config.toml
model = "CTC audio transcriber"
dataset = "phrases spoken by 400 fixed synthetic voices"
train_examples = 39062
gain_aug_db = 10
noise_aug = 0.01
n_mels = 40
hop_length = 160
input = "log_mel"
spec_augment = true
win_length = 512
tokenizer = "char"
vocab_size = 31
arch = "convnext"
norm = "layernorm"
hidden_act = "gelu"
mlp_ratio = 3
inner_norm = false
drop_path = 0.05
subsampling = 4
layers = 6
width = 512
kernel_size = 5
init = "trunc_normal_002"
residual_init = "none"
optimizer = "muon"
muon_scale = "original"
learning_rate = 0.022
momentum = 0.95
nesterov = false
orthogonalizer = "newton_schulz_5"
adamw_lr_other_params = 0.0011
max_grad_norm = 1.0
max_steps = 24500
batch_size = 128
epochs = 80.3
lr_schedule = "cosine_restarts"
final_lr_fraction = 0.01
warmup_steps = 490
weight_decay = 0.008
adamw_weight_decay_other_params = 0
Rows from block 2, named by matrix and row number. Rows with one number belong to one neuron. Each number is 128 + 32 x the weight over its row's rms, rounded and kept within 0 to 255. All counts start at 0. After the name is the row's rms in percent of the matrix's.
# fc1: MLP up (model.blocks.2.mlp.fc1.weight, 1536x512), inputs 370-443
# fc2: MLP down (model.blocks.2.mlp.fc2.weight, 512x1536, transposed), outputs 370-443
fc1.1202 101 [107 125 168 144 142 124  94  82 102 123 163 107 140 138 190  91  82 137 152  86 119 101 135 191 115  96 160  78 105  60 149 136  78  88 127 157 128 117 137 134 156 149 179 123 170 114 168 108 102  98 154 110 102 124 138 165 139 163 110 219 100 130 170 149 174 113  78  88 128 116 153 159 109  95]
fc2.1202 094 [145 108 202 112 185  98 139 184 151  39 150  90  96  85 139 182 109  96 128 122 171 158 142 144  74 173 140 163 129 119 112 117 125 135 161 164 111 149 135 173 111 146  74 104 150 130 114 151 141 135  61 132  73 138 127 113 123 114 123 130 129 181 103  85 181 123 121 112 153  92 171 167 160 110]
fc1.1203 105 [128 141  92 179 127 156  79 162 103 113 168 164  94  75 100 123 119 132 173 101  91 111 103 125 121 119 154 154 109 230 136 105 114 109 128 129 170 174 148  87  97 138 137 157  73 122 138  61 142 201 157 168 107 115 135 192 130 131 134 159 136 170  99 179 134 152 115 130 158 175 156 120 104  92]
fc2.1203 104 [123 176 134 154 123 152 137 133  80 104 132 158 100 142 176 129 153 128 104 129 115  95 154 106 143 139 112 107 163 138  93 155 128 158 100  90  92 195 134 175 132 140 105 139 127  70 160 152 155 136  93 148  92  66 130  70 142 107 148 166 161  98 125 209 138 124  77 146 133  83  87 110 128 159]
fc1.1204 117 [126 168 150 140  94 140 115 160 141  73 114 172 104 120 115 209  62 106 140  47 141 142 195 123 124 144 115 146 114 141 102 126 174 167 143 131 134 103 224 121 119 122 172 176 189 126 137  96  50 139  56 120 172 171 105 151 129 143 102 131 106 143  81 132 169  88 191 111 100  60 133 162 158  88]
fc2.1204 120 [111  63 151  98 168 105 204  89 162 144 122 119 154 155 153 148  80  98 155 117 164 151  90 161 106  78 109 142  92 142 110  93 170  96 113 134  89 147 164 135  64 149  99 141  85 140 110 186 113 108 159 108 122  97 148 106 123  79 132 117 128 186 138 147 125  80 158 166  47  63 143 135  61 122]
fc1.1205 095 [209  91 124 126 125 161  92 184 106  98 138  93 107 144 128 106  95 151  93 166  87 170 126  77  78 118  84  97  86 180 160 186 105 164 149 118 146  74  89 154 151 171 165 147  79 148 114 102 216 172  78 142 139 144 171  79 100  81 137 145 132  83  87 125 123 169 152 155  75 135 136 126 158 137]
fc2.1205 097 [132 135 120 134 124 169  95 158 155 119 164 133 142 160 140 143 122 145 139 162 159 204 141 150 128 219 120 102  62 118  95 124 134 115 167 142 150 111  52 140  66 146 124 133  58 111 132 137 106 167 145 132  88 152 164 114 158 130  98 159 135 128 119 106  75 137 137 164 134 186 105 125 148  84]
fc1.1206 122 [113 103 102 121 143 107 119 219 155 164 124 145 160 140 183 124  88 125 111 148 104 140 113  85 117  95 158 136 128 165 126 121 145 162 175 143 123 174 150 123  84 166 149 126 157 181  83 182 108 137 155 137 132 102 108 118 131 131 128 128  92 199 137 155 196 125 160 122 152 132 104 103 171  97]
fc2.1206 134 [166  90 113 132 121 141 177  97 134 127  98 137 104 145 165 116 117 143 146 161 108 127 174 111  94 161 134 113 143 131 177 177 125 135 107 130 115  98 122 111  86 137 124 132 138 112 113  48 113 130 192 131 156 146 116 138 130 141 111 178  88 122 163 187  96 150 113 159 100  26 121 121 138 206]
fc1.1207 103 [107  63 147 137 124 130 154 104 164 131  86  79 102 167 142 108 136 106 169 164 125 105  87  66 150  81  38  89 125 164 109 139 124  74 156 114  87 186 144 161 175 138 144 185 141 121 127 137 140 136  86 140 156 148  92 171 158 105 102  81 132 151 106 186 132 131  97 110 121 124 139 159 162 102]
fc2.1207 108 [179 174 138 132  65 157 116 120  93 149 161 112 126 123  98 138 101 128 110 133  94  46 116 128 134  97 117 133  90 155 142 148 105 130 117 174 117 122 189 127 134  64 163 109 135 124 111 120  56 103  66  85 103  99 117 183 107 116 126 153  98 132 149 117 124 139  92  56 106 140 153  70 153 121]
fc1.1208 093 [ 97 114 138 153 149 143 179 113 108 107 142 121 116 161 166 161 125 182 120 128 112  97 110 146 102 106  54 134 109 153 130 163 141 112  76  63 143 131 160 147 122 139 154 126  92 129 148  75 183 150 110 126  88 104 106  74 135 139 163 103 124 103 124 149 192 104  52  88  97 123 109 116 125 108]
fc2.1208 098 [149 146 126  84  37 109  95 138 151 132 135 103 169 135 155 140 123 125  89 132 147 109 160  99 116 151 175 108 114 132 100 150 105 177 119  54 109  75 131 127 146  53 162 140 131 120 123  99 110 173 113 136 108 133 143  89 138 165 161 144  97  79 126 128 182  87 106  89 140 139  84 115  91 135]
fc1.1209 125 [ 95 109 170 118  74 113  74 115 161 124  74  98 108 120 111 109 198 152 134  83 166 170 128 140 112 166  90 133 164  92 202 125 112 188 130 151 153 197 172 115 121 112 164 126 155 123 102 146 134 126 122 154 173  96 140 158  93 124  98  86 142 113 109 120 176 152 210 140 133 104 105 114 152  58]
fc2.1209 111 [117 140 136 107 195 120 126  98 154  43 116 144 144 194 202 162 122 137 147 145 105 114 126 153  87 112  98 123 161 151 116 140 138 107 130 152 121 158  59 137  75 109 127 169 160 165 166 152 105 121 180 137  80 142  62 145 166 121 164 109 126 108 142 194  98 182 148  87 129  80 156  89 131  85]
fc1.1210 117 [102 110 148 148 164 107 146 108  82 238  66 161 113 132 141 178 115  99 105 175 108 148 105 199 120 156  75 168 109 160 159 124  87 139 140 102  63 125 153  84 107 167 157 103 109 160 179 168 144 105  81 114 120 131 155 177 120 120 161 128  95 151 138 149 131  97 119 107 131 121 154 188 171 121]
fc2.1210 106 [147  92 122 118 167 170  35  97 103  97 111 109  48 157  78 130  92  95 140 111 148 137 139 109 122 145 132  74 165 102 128 152 126 103  95  52 145 128 163  97 173 176 114 172 114 130 101  82  60 132  50 109  90  94 115 165  83 149 167 128  99 148 114 102 121  76 174 191 129 157 151 112 102 134]
fc1.1211 099 [196  90  78 169 168 161 123 101 123  62 108 166 205  96 179 111 102 147 131 167 157 174  91 140 104 104 163 121 109 189 155 164 139  86 108 101 183 126 210 122 173 139 159 139  84 159 176  93  90  81 135 124  99 157 142 132 148 123  99 103 155  98 138 169 183 158 101 122  33 126 185 171 120 138]
fc2.1211 102 [141 124 152 125  92 136 123  83 158  70 169 159 116 135 161 234 157  84 138 153 124 142 154 106  77 118 159 106 123 166 117 107 136  91 177  78 143 122 143 142  84 161  76 182 152 142 108 109 155 177 125 136 131 114 225 123 148 131 185 121 118  81 127 104 175  96 110 119 144 109 160 133 140 131]
fc1.1212 098 [106  76 118 131 111 138 123 126 132 116 144 111  81  75 134 140 109  88 149 135 120  94 101 124 142  83 132 101  98 142 143 141 127 180 161 100 155 128 120 115 133  89 124 140  58 179 111 121 173 135 128  97 167 154 120 121 150 168 152 143 162 141 160 150 138 102 147 143 160 160 146 156 155 112]
fc2.1212 092 [138  93 133 127 131 177 101 151 130 127 112 188 156 113 145 130 109 114 187 171 150 137 114 184 129 118 104 161 140 155 128 112 139 229 161 159  98 162 135 131 137 184  82 129 154 157  98 174 150  78 123 207 125 138 147 140 208 114 171 134 119 125  87 148 159 136 134 117 157 152 175  90  92 138]
fc1.1213 094 [144 107 168 164  87 118  91 142 120 136  71 132  97 119 122 163 124 127 112 158 117 125 107 149 159 146 152 145 110 115 134 107 145 123  95  82 106 206 171 108 159 100 132 138 149 120 146  96  91 162 154 172  89 117 127 159  88 118 121 133 138 135  92 106 169 122 139  95 135 167 116 110 142  98]
fc2.1213 095 [107 128 132 139 111 144 133 101  91 110 111 105 125 139 134 107 184  83 204  82 104 109  63 120 135 128 105 102 144 125  99 130 178 117 100  53 113 135 154 120  60  63 107 189 163 156 164  81 133 122 123 123  77 126 101 125 176  79 123  87 122 125  96 137 136  93 155 143 138 153 122  99 136 166]
fc1.1214 107 [164 135 182  94  98 138 127 114  83 140 143 125 117 139 153 163 148 134 113  80  95 182 139  82 147 164 120 106 156 176 107 123 164 143 121 181 122 145 112 150 133 125 153 120 107 149  82 139 125  61  98 141 117 134  88 113  94 119 139 121 109  31 149 126 121 191 180 104 116 136 124 126  92  94]
fc2.1214 110 [123 119 161 127 123 103 227 152  61 136 122 125 127 141 129 114 101  97 141 151 121 127  89  91 149  97 163  99 208 126 132 106 106 142 156 109 123 118 140  78 164  78 129  97 127 110 146 121 175 149 142  87 151 140 129 149 105 106 151 129 121 123 126 174 106 148 134  81 101 130  90 212 155 109]
fc1.1215 098 [ 83 152 168 135 114 128 120 157 179 128  93 176 141 135 107 135 119 109 158 109  81 133 176 115 143 145 119  91 149 117 205 152 147 138 131 129  74 166 115 115 132 172 130 166  81 109 104  99 116 112 121 142 145 170 131  97  97 107 202 121  58 114 151  80  86 140  62 191 107 141 160 122 154 185]
fc2.1215 100 [113 210 172 121 179 161 174 156 128 125 112 101 121 120  87 161 117 130 110 102 195 110  95 130 167 139 128  80 142 128 133  79 146 140 142 131 130 100 112 164 104 142 122 102 133 106 177 131 150 117  92 112  99 117 151 130  92 117 142 107 156 154 164 111 118 136  79 146 134 128 159 113 176  76]
fc1.1216 086 [136 123 135 143 143 140 158 135 105 156 134 112 120 141 182 134 129 119 126 165 149 103 155 153  63  80  49  66 159 122 106 153  77 148 149  66 108 113 105 133  95 235 127 157 149 170 128 122 169 113 120 169 159 147 123 156 162  86  77 118 129 105 107 138 131  91 140 137 159 135  87 126 195 153]
fc2.1216 089 [111 126 150 128 114 113  88 138  94  78 207 128  90 103 115 114 138 132  96 144 140 116 199  98 101 134 118 138 140 130 133 139 137 130 132 113  92  48 106 106 127 149 114 210  99 114 180 128 114 166 111 140 174 109 180 116 126 163 123 171 130  75 105 125 163 112 102  79 146 151 163 126 103 137]
fc1.1217 105 [100 112  55 163 151 166 160 130  82  89 166 114 118 112  93  94 155 106 135 135 147 164 113 218 144 127  91 182 141 159 145 112 130 134 140 137 143 163 160 115 131 118 193 151  94 110 116 135 157  86  76 153 101 129 172 147  97 157 147 163 175 159  84 151 159 144 127 195 148 159 141 127 109 143]
fc2.1217 098 [124 120  72 133 177 123 106 167  67 113 115  68 104  96 108 166 128 133 131 143 182 185 155 151 127 151 109  98 146 150 101 109 121 153 110 156 148 199 126 150 153 154  78 103 142 166 137 131 142 117 129  48 178 135 126 158 127 114  98 108 100 159 158 126  99 106 123 151 145 192 109 152 140 188]
fc1.1218 117 [108 109 116 155 166 147  85 196 123 127 112 124  98 140 140 125 106 185 137 151 169 160 111 143  94  47 120 164  60 134 178  70 151 121 134 152 131  84 133 211 109 159 206 153  92 163 121 118 117 132  93 165 164 171 190  86 114  88  71 131 166 133 114  87 145 148 113 178 149 155 112  61 130 118]
fc2.1218 109 [151 106 115 132 132 144 136  98  79 152 157 188  26 176 144 149 141  94 120 148 188 152  91 137 150 125  71 159 132 176 146 139 145 136 102  87 118 133 161 111 135 174  66 139  99  98 135 121 128 144 175  80 138  90 117 145 172 110 181 166 126 148 154 160 152 149 115  57 146 244 103 145 121 109]
fc1.1219 112 [111 105  59 100  96 117 164 168  89 117 164 160 108 184 126 116 136 146  90 174 110 144 159 158  64 150 119 137 179 130 152 137 110  98  75 210 102 107 145 143 128 134 103 146 120 116 113 138 193 154 115 112 153  88 143 159  68  79 121 129 198 128  75 144 129  97  98 125 163 117 130 153 166 185]
fc2.1219 110 [119  91 152 135 131 137  65 127 113 155 116  68  93 116  73 150 146  85 126  60 149 153 129 108 134  98 105 155 155 125 104 145 137 106 136 178 133 159 152 121 172 168 111 133 126 125 179 127 121 124  73 122 167 141 148  98 105 147 132 117 133 231 125 169 147 121 114 143 109 159 204 145  86 146]
fc1.1220 121 [152 185 128  78 164 129 143 122 148 154 140 108 142 106 133 116 130 124 149 120 102 151 192 126 163 134 125 129  94 179 120 133 104 110 175 145 114 103 121 170 107  93 158 157  76 114 126  65  97 112 119 134 134 135  66 175 158 150 103 137  95 159 182 170 124 141 123  91 151 135 126 110  87 174]
fc2.1220 129 [151 107  68 124 123 146 112 107  63 129 153 132 125 136 175 110 166  88 149  92  79 122 123 135  69  86  71 150 151 123 107 154 185 118  97  90 140 167 160 155 122 155  99 111 108 190 105 142 140 108 161 113  91  93  67 169 159 137 119 121 157 113  84 144 116 121 107 161 161 161 205 144 179 166]
fc1.1221 096 [142 132 152  81 139 158 125 145  71 155 139 120 109 157  71 116 117 126  87 162 126 130 161  41 167 120 128 128 138 158 124 141  93 187 160 151  69 118 169 140 142 115 154 118 139  98 137 178 120  89 137 103 140 102 139 120 104 127 150 106 128 172 130 141 122  62  87 132 130  81 117 135 145 107]
fc2.1221 097 [173 119 168 131 116 130 129 151  77 121  83 132  89  84 117 138 131 170  89 166 173 141 118 102 127 183 151 100 172  63 100 134 157 126 157 141  86 161 101 186 114 156 153  87 124 110 162 123  70 172 208 132 138 164  93 124 121 112 104 123 124 136 131 121 149 123 181 183  83  74 155 135 168 139]
fc1.1222 083 [ 46 111 133 177 122  66 155 108  97 132 122 101 146 114  86 121 137 108  96  97 106 157 124 135 162 130 130 135  59 126 146 151 109 107  57 107 118  96  62  93 111 137 113 147 202 178 184 113 187 107 116 123 125 130 144 102 157 112 151 146 158 111 117 134 174 104 119 139 165 111 204 168 101 114]
fc2.1222 087 [145 123 194 101  70 165 152  76 117 104 144 121 115  83 148  90 136 110 129 132 130 126 132 141 173 167 132 121 171 114 145 185 134 116 109 173 145 156 137 124 162 199 144 136 159 119 116 164 155 128 105 105 150  73 100  89 141 150 122 129 147 133  77 104 145 148 117 140 159 113  93 141 131  88]
fc1.1223 083 [157 110 104 151  92 162 123 138 179  96 125 104  97 162 128 137 120 110 132 122 127 199 112 194 157 104 111  83 119 141 155 155 113 159 155  83  91 197 131 133  88  68 135 186 114 160 163  69  87 101 122 187  94 171 112  88 113 122 137 146 110 155 120 112 179  46 120  98  97 141 115 122 113 125]
fc2.1223 086 [105  92  93 153 126 168 169 120 118 139 131 161  99 144 150  93 135 137  75  96 122  60 124 175 106 144 179  63  72 120 119 142 133 138 112 130 144 166 182 119 127  95 170 141 113 126 119 104 144 131 139 130 112 111 158 139  96 103 122 123 140 170 178 114  97 105 119 138 104 139 118 153  83 106]
fc1.1224 099 [114 121 113 140  97 184  86 103 117 140  82 152 159  90 201  48 178 186 124 128 102 139  87 152 126  93  69 130  84 157  97 142 117  73 154 139 112 106 131 205 163 113 126  91 176 141 136 164 155 151 132  77 151  95 132 110 122 110 135 187  83 181 113 134 129 125 138 120 118 146 108 143 178 105]
fc2.1224 093 [145 155 146 155 133 133 110 153 136  89 171 163 164 137 130 101 133  88  59 111 181 123 140  87 137 151  92 138 119 121 168 136 118 139  80 135 168  77  91 112  86 146 113 108 190  86 105 104 146 114 174 124 121  68 114 127 130 110 150 162 149 126 125  92 142 114 178 102 120 159 126 112 156 131]
fc1.1225 079 [157  77 140  60 133  92 130 194 175 121 123  90 148  43 170 134 146  99 139 105 119 143 164 134 181 150 127 107  52 101 115 133 117 145 136 109 149 158 197 179 118 171 113 131 131 156 158 142 145 104 156  91 160  91 157 116  95 155 118 138 105  89 158 124 199 158 152 131 138 108 132  92 134 154]
fc2.1225 080 [132 188 108 134  91 135 184 108 187 146 104 149 175 126 153 144 122 118 120 101 114 136  94 137 125 129 134 128  86 148 133 139 136 119 180 129 179 128  98 151 112 121 149 106 191 189  93 151  94  79  88 127 131 133 126 152 161 131 212 175 133  54  98 130 141 123 126 111 174 113 148  92 175  89]
fc1.1226 105 [ 93  72 207  84 113 158 148 105 147 117 123 144  92 103 148 179 122 172  95 106 128 112 107 125 145 132 131 110 117 106 152  86 114 112 121 173 117 150 156 118 158  96 115 142  81 125 132 148 128 140 121 101 118 117 148 114 116 100 156 164 126 169 154 114 134 183 179 131 114  53 113 164 174 170]
fc2.1226 103 [119  69 123 148 130 167 189 116 182 175 116  51 132 119 133 194 142  98 141  95 121 136 141 144 104  99 117 125 138 114  78 135 114 115  76 155 151 183 227 112 159 152 141 134 217 111 152 117 159  93 154 105 133  92 153 113 102 134 167 112  68 160 141 107  63 182 122 151 108 140 136 131 204 123]
fc1.1227 093 [167 179 109 154 142 147 125 102  84 156 128 132 100 136 153  84 151 177 138 120 169 147 180 209 159 106  57 103 130 148 128  89  95 179 102 125 114 123 146 115 134 116 105 108 175 160 117 126 113  96 140 137  98 138 168 122 105 136 155  85 125  74 129 150 130 161 156  60 153 186 108 131  73 105]
fc2.1227 096 [115 134 161 130 142 139 121  89 149 127 173 122  57  96 151 126 186 117 138 161  76 135  95  80  81 142 142 146 163 178 141 118  66  93 129 155  59 109 110  85 103  76 135 240 149 165 116 128 137 166 123 122 131 157 146 149 100  81 120 102 142 132  99 189 101 135 133 152 121 113 182 153 101 108]
fc1.1228 098 [147 140 138  87 114 147  97 117 181 151 107 164  84 100 190 118  91 103 154 116 118 139  86 122 165 137 119 147  86  79 148 184  68 176 118 154 100 136 111 153 168 171 135 150 142 145  54 112 110 195 134 163  91 162  79 142 149 145  76 185 126  77  94 136 147 145 112  74 128 145 130 100 110  82]
fc2.1228 097 [164  87 147 141 139 107 111 129 197 145 132 196 106 108 151 153 102 141  93 138 193 152 154 157 104 125 132  88 163 139 111  98 114 135 113  64  80 163  73 145  51 151 155 142 123 130 127  25 133 182 109 154 147 119 181 108 142 146 128 128 149 164 150  95 118  80 145 150 118 106 168 167 105  74]
fc1.1229 091 [200 108 136 143 152 117  94 128 137 129 179 145 102  76 115 162 145 100  99 185 159 152 152 105  96  99 135 112 107  57 182 152 138 191 184 156  84  78 118 134  86 154  86 124 107 146 108 150  52  97 124 109  99 104 172 128 144 138 105 129  61 128 118 148 197 137 123 157 161 132 137 127 196 187]
fc2.1229 096 [126 101 166 170 125 149 150 140 193 178  86 111 129 122 144 111  89 137 138 136 164 141  65  99 159 168 131 183  94 129 168 129 104 126 163 163  97 130 143 111 142  87 113  76  60 143 122 148 171 102 132 100 120 146 128 140 160 191 144 119  87 123 145  76 160 128 164 108  78 147 123 136 142 113]
fc1.1230 091 [ 98 128 113  50 133 166 112 135 105  98 124 161 124 119 134 101 157 165 114 121 123 122 101 139 103 114 110 156 104 171 141 133 120  80 142  77 156 145  97 124 177 175 137 140 199 130 132 126 149 137 144  92 127 165 110 155 153 145 122 182 113 141 143 113 117 151  96 144 139 132 120 109 171  98]
fc2.1230 089 [158 152 125 182 103 107 171 120  97 159 153 121 116 145 156 130 144 120 131 153 164 145 110 118 132 121 118 139 189 151  87 145 105 117 159 128  64 102  83 131 113 136 121 129 174 146 119  95 181 141 145 115 143 172 142 117 115 107 144 107 130 143 135 171 130  74 195 155 118 157 132 187 149 163]
fc1.1231 114 [128 159 142 117  72  84 169 188 122  67  93 123 131 184  96 185 115  94 137 122 114  95 146 115 124 140 166 173 173  87 137 113 132 116 126 124 148  49 136 157  98 123 172 138 102  40 127  52 145 147 194 169 116 119 100 158 182 143 118  97 160  77 135  84 130 130 149 124  79  97 162 121 150 111]
fc2.1231 107 [126 130 158  73 106 145 132 189 145  99 161 123 103 137 160 117  75 178 101 128 130 138 106 133 173  98 113 162  98 211 134 112 154  68  38 173  77 162 164 116  95  98  98 160 135 109 134 139 129 124  65 114 107 156 113 140  79  39 150  78 107  71 181 156 197  94 134 172 161 131  96 121 130 150]
fc1.1232 101 [162 127 101 107 123 141 156 144 101 116 134 158  94 119 112 129 119 145 112 149 174 107 156  66 124 108 135 108 142 153 125  92 126 155 163  75 115 159 150 137  54  82 137 138 102 136  76 171 165 124 120 109  65 156  61 163 129 129 109 107 187 126 157 138 159 168 117  72 114 125 139 152 159 107]
fc2.1232 102 [204  98 134 179 142  89 188 135 130 114  99 173 151 109 147 168 164 118 186  91 163 110 123 148 114 139 140 174 119 119 125 102 146 137 159 117 152 123 130 154 146  98 104 126 123 124 154 135 133 119 150 167 120  78 160 145 148 103 138 132  94 102 143  88 160 147 117 151 129 157 121 138 101 132]
fc1.1233 105 [126 168 120 175 186 152 161 189 115  76 110 156 111 102 110 127 119 124 135 132 157 125 107 161 171 139  80 142 129 162 136  97  94 192 139 158  94  74 116 144  79 146  77  86 164 139 132  86 154 150  96 158 100 106 110 136 133  99 141  99 132 135 142 138 114 163 123  80 128 121 101  85 148  53]
fc2.1233 118 [ 45 120 116 126  43 171  93 167  95 135 184 107 156 152  95  99 137 135 152 178  59 129 110 130 136 195 160 137  74 124 215 144 111 162  80 143 169 138 123 137 181 108 153 130  78 131 153 128 157 143 127 106 145 121 108 194 131 131 150 118 128 141 165  58  76 141 108 130 106 140  45 114 144 111]
fc1.1234 094 [132 109 138 138 121 150  52 130  71 136 127 109 102 144 117 191 157  70 128  99 141 179  84 152 139 119 117  88 134  94 156 138  87 131 144 101 168 162 147 162 146 148 146  95 164 137 125  83 130 113  86 104 113 168 101  98 197  88 117 116 121 194 106 156 165  98 115 116 188 143 117 110 143 110]
fc2.1234 095 [158 120 131 143  75 111 126  95 152 105 134 131  58 107 142 128 145 147 102  33 109 140 133 104 134  65 174 117 159 152 111  97 114 108 151 105 166 155 131  78 145 101 167 115 138 116 184 128 134  45 190 144  98 133 107  97 142 175 133  83  84  64 106 162 125 136  80  70 143 127 114 121 114 161]
fc1.1235 103 [107 120 105 109 122 127 171  74 131 116 120 103 145 147 127 167 171 143 112 147 137 185 116 139 176 108 136 105 166 194 152 127 101 114 151 155 118 124 110 173 182 169  70  72 146 154 114 133  81 149 159 163  75  79  97 129 128 123  97 158 113 126 114 113 152  94 153 124 133 151 188 160  98 148]
fc2.1235 103 [127  92 108  87 116 127 124 128 119 124 124 142 132 153 143 165 117 126 158  94 162 148 136  58 113 145 150 172 143 150 134 119 151  54 129 112 185 108 125 107 110 135  91 162 161 100 151 135 170  68 123 102 110 129 132 172 102  92 111 120  99  98 140 155  97  81 187 132  93 195  92 102 159  98]
fc1.1236 092 [168 164 129 160 174 104  94 134 112  72 160  70 146  99 167 121 110 155 136 174 128 101 158 154 153 122 126 162 132 155 133 105 128 104 138 139  99 118 160 137 162 124 134 105 167 167 142 135 127 123 116 101 138 138 118 124 122  35 176 125 144 121 113 154 177 110 131 107 127 130 182  83 111 201]
fc2.1236 098 [127 129  99 137 130 144 191 105  90 125 200 109 127 160 162 126 102 103  95 125 142 148 165 106 165 147 114 162 147 107 113 136 110 167 138 104 135  59 182 123 136 166 159 103 128 152 143 163 101 161 161 143 134  88 102 141 107 152 114 151 144 148  89 114  85 133 143 143 141 125 138 172 121 133]
fc1.1237 096 [151 136 171 111 157 125 117 153 120  69 123 108 124  79  32 134 103 152 114  92 110 139 149 123 121 147 109 165  92 108  86 135 164 131 101 161 188 119 110 157 138 144  61 166 157 139 111 110 127 151 174 129 103 133 113  96 138 139 133 113 121 165 112 138 208  62 130 159 110 140  88  93 117 204]
fc2.1237 104 [169 148  90 135 144 115 107 125  57 121 108 105 146  77 110 105 132 120 145  86 103 171  97  96 169 133 184 145 121 171 166 183  90 126 133 124  73 108 114 112 195  72  45 137 163 124 129 133 178 135  74 194 171 110 109 108 120 187 147 208 109 141  92 101 136 181 181  66 151 120 164 112 141 165]
fc1.1238 094 [118 164 120 157 100 155 112 153 116 217 147 147 145 135 112 125 160  94 137  94  93 157 173 129 140 103 138 160 116  79 115 133 162 120 128 204  96 168 139 132 112 126 132 191 125  87  97 158 161 112  81 191 105 127 145 129 158 135 150  78 122 112 146 113 122 115 125 140  75 105 153 142 140 109]
fc2.1238 096 [180  61 164  69 128 118 130 148 143 127  82 165 112 105 132  89 115 115 143  74 169  65 129 133 116 135 152 159  88 138 134 191 136  82 153  82 123 107 129  57 161  80 133 147  80 124 128 163 132 139 144 150 126 198  82 138 168  58 134 129 126 127 154 165  74 176 121 131 108 112  97 201  78 176]
fc1.1239 105 [107 107  89 135 126 115 138 119 135  81 181 134 137 154  95 125 130 154  95 134 152 131 159 116 138 104 143  87 144 157 167 125  85 104 152 118 167 129  56  86 134 140  83 106 104 128  75 125 114 108 141  88  97 181  95 112 134 104 119 138 141 125 109  91 169 148 140  87  81 111 136 114 159 100]
fc2.1239 111 [131 141 120 102 107 115 149 146 185 169 130 126  51  94 121 111 124 162 132 135 115 149 178 151  95 165 115 132 115 166  85 122  60  88 111 166 129  91 155 118 143 109 101 141 105 129 132  98 130 105 149 124 121 107 148 133  89  83 144 112 113  95  96 129  83  95 108 165 125 128 153 147 109 238]
fc1.1240 090 [ 83 109  96 141  87 143  81 159 117 103  25 141 146 100 151 123 168 199  93 168 151 144 104 123 103 125 109 198 180 173 110 146 119  96 172 119 175 127 115 118 136 135 135 166  60 102 127 160 132 155 155 132 128 209 113 142 162 117  95  58 112  66 189 111 152 122 171 102  96 157  92  91 128 127]
fc2.1240 084 [122 160 128 101 118 116 113 115 124 110 155  96 135 162  88 157 165 142 132 205 107 111 133 188 167 136  98 212 146 144 137 181  64 135 137 173 173 143 130 127 120 121  73  92 158 138  99 120 161 133 111 138 177 143 129 111 115 143 113  63 189 104 147 180 181 123 130 106 167  65  87 107 131 141]
fc1.1241 089 [156 140  58  98 106  89 154 147 134 171 122 116 120 155  94 147 174 155  91  96 157 140  63 158 125 141 120 187 162  93 171 174  91 139 116 187  79 141 148 151 141 181 146 139  79 125  76 111 100 159 109 151  92 135  54 117 131 109 155 113 121  93 123 117  86 109 168  60  99 140 145 168 144 116]
fc2.1241 087 [144 100  87 118  60 191 117  59  55 185 124 187 118 124 135 106 146 130  98 130  88  86  92  93 110 149 123 126 105 112 143 192  96 140 120 160  98 145  94 151  35 129 132 152 144 117 114 124 184 157 107 109  93 169 120 146 176 161 164 109 175 174 203 104 196 147 119 129 129 120 161 137 140 130]
fc1.1242 082 [112 137 117 176 134 110 127 183  97 127 189 165 130 163 110 121 100 104 206 180 157 104 115 130 151 171 141 158 104 116 135 113 126 138 153 148 161 141 132  73 124 140 149 184 104  84 189  81 109  77 137 134 140 127 142 115 141 108  88 114 132 121 168  93 149 100  69 124 118  92 149 113  71 114]
fc2.1242 083 [135  82 154 167  97 126 102 107 143 178 131 139 167 132 118 178 114 117 156 125  96  97  54 120  61 101 153 147  94  93 103 132 208 127 140 151 108 200 102 178 143 180 151 147 154 110 167 118 116 191 111 137 148 130 128 165 146 129 127  99 122  92 120 132 112  92 106 108 141 148 137 102 124 143]
fc1.1243 094 [185 121 132  88 133 159 180  86 158 120 122 157 150 186 154 132 133 141 133 148  84  91 166  93 114 176 150 162 133 126  86 173 104 115 183 107 152 158 169 122 124 180 135 174 130 111 136 148 186 129 191 206 129 108 119 124 156 169 163 193  83 110  97 103 118 111 146 151 122 171 148 100 170 131]
fc2.1243 096 [193  88 149 152 102 141 145 199  98  93 118 136  99  61 125  96 122  85 137  79 120 107 115 125 109 122  78 144  88 166  86 105 176 155 152  99 102  90 166  95 151  95 130 138 176 188 138  97 112 103  56  96  98  97 159 151  78 131 121 124 101 129 108 153 149 179  56  96 118  68 119 102 143 101]
fc1.1244 078 [191  79 142 116 125 180 159 133  91  76 112 114 149 124  88 115 151  84 115 178 120 133 168 115 138 133 110  97 143 196 170 130 155 117  84 174  86 123 128 128 138 119 140 151 111 143 193 115 131  71 126  93  76 112 120  72 123 103 118 142 143 100 161 111 109 197 121 147 162 159 101  84 106 162]
fc2.1244 080 [161 143  98 120 151 139 163  85 117 100 171 146 224 135  55  99 148 111 143 109 124 191  78 159 151 162 149 139 149  99 209 188 133 180 140 144 144 132 152 177 117 120 141 104 121 101  68 128 138 115 153 175 112 142 134 117 120  99 132 160  61 104 100 165  41 174 120 239 119 135 117 154  84 192]
fc1.1245 100 [ 99 167  69 174 121  98 116 155 165 167 171 148 199 119 163 144 136 143 115 165 161 114 173  86  96  91 142 149 148 166 110  52 126 174 161 123 140 105 141 113 136 119 133 127 124  81 140 126 165 147 167 140  75 126 143 128  47 158 137 161 135 117 116 137  88 144 118 111  95 138 159 156 169 108]
fc2.1245 094 [145  63 156 125 120 134 112 181  92 125 162 124  97 113 106  89  80 106  99 116  89 134 115  86 123 141 109 108  18 124 144 161 124 142 123  92  89 116  70 114  91 126 142 138  92 112 175 130  66 115 132 151 120 141 132 142 105  77 117 120 151 104  69 124 178 116 160 126 181 155 148 162 134 172]
fc1.1246 110 [157  68 124 131 173  82 160 130 162 141  99 120 152 117  70 145 118 207 127 146 118 153  88 149 127 134  89  90 146 130 140  95 136 143  93 170 147 106 139 157 119 137 128  99  93 162 145  96 103 130 141  85 152 166  77  90  73 112  99 136 110  96 143 110  71  91 124 156 126 134  66 138 158 165]
fc2.1246 106 [148 115 132 180 119 151 136 112 140 139 131 109 159 189 117  80 160 134  43 215 110  61 135  99 102 126 128 112 125 142 101 104 164 114  70 122  86  81 149 107 156 113 188 123 115 169 114 119 165 133 123 141  75 118 118 117 178 170 139 161 175 134 189 113 133 148  97 141 122 103 121  77 158  87]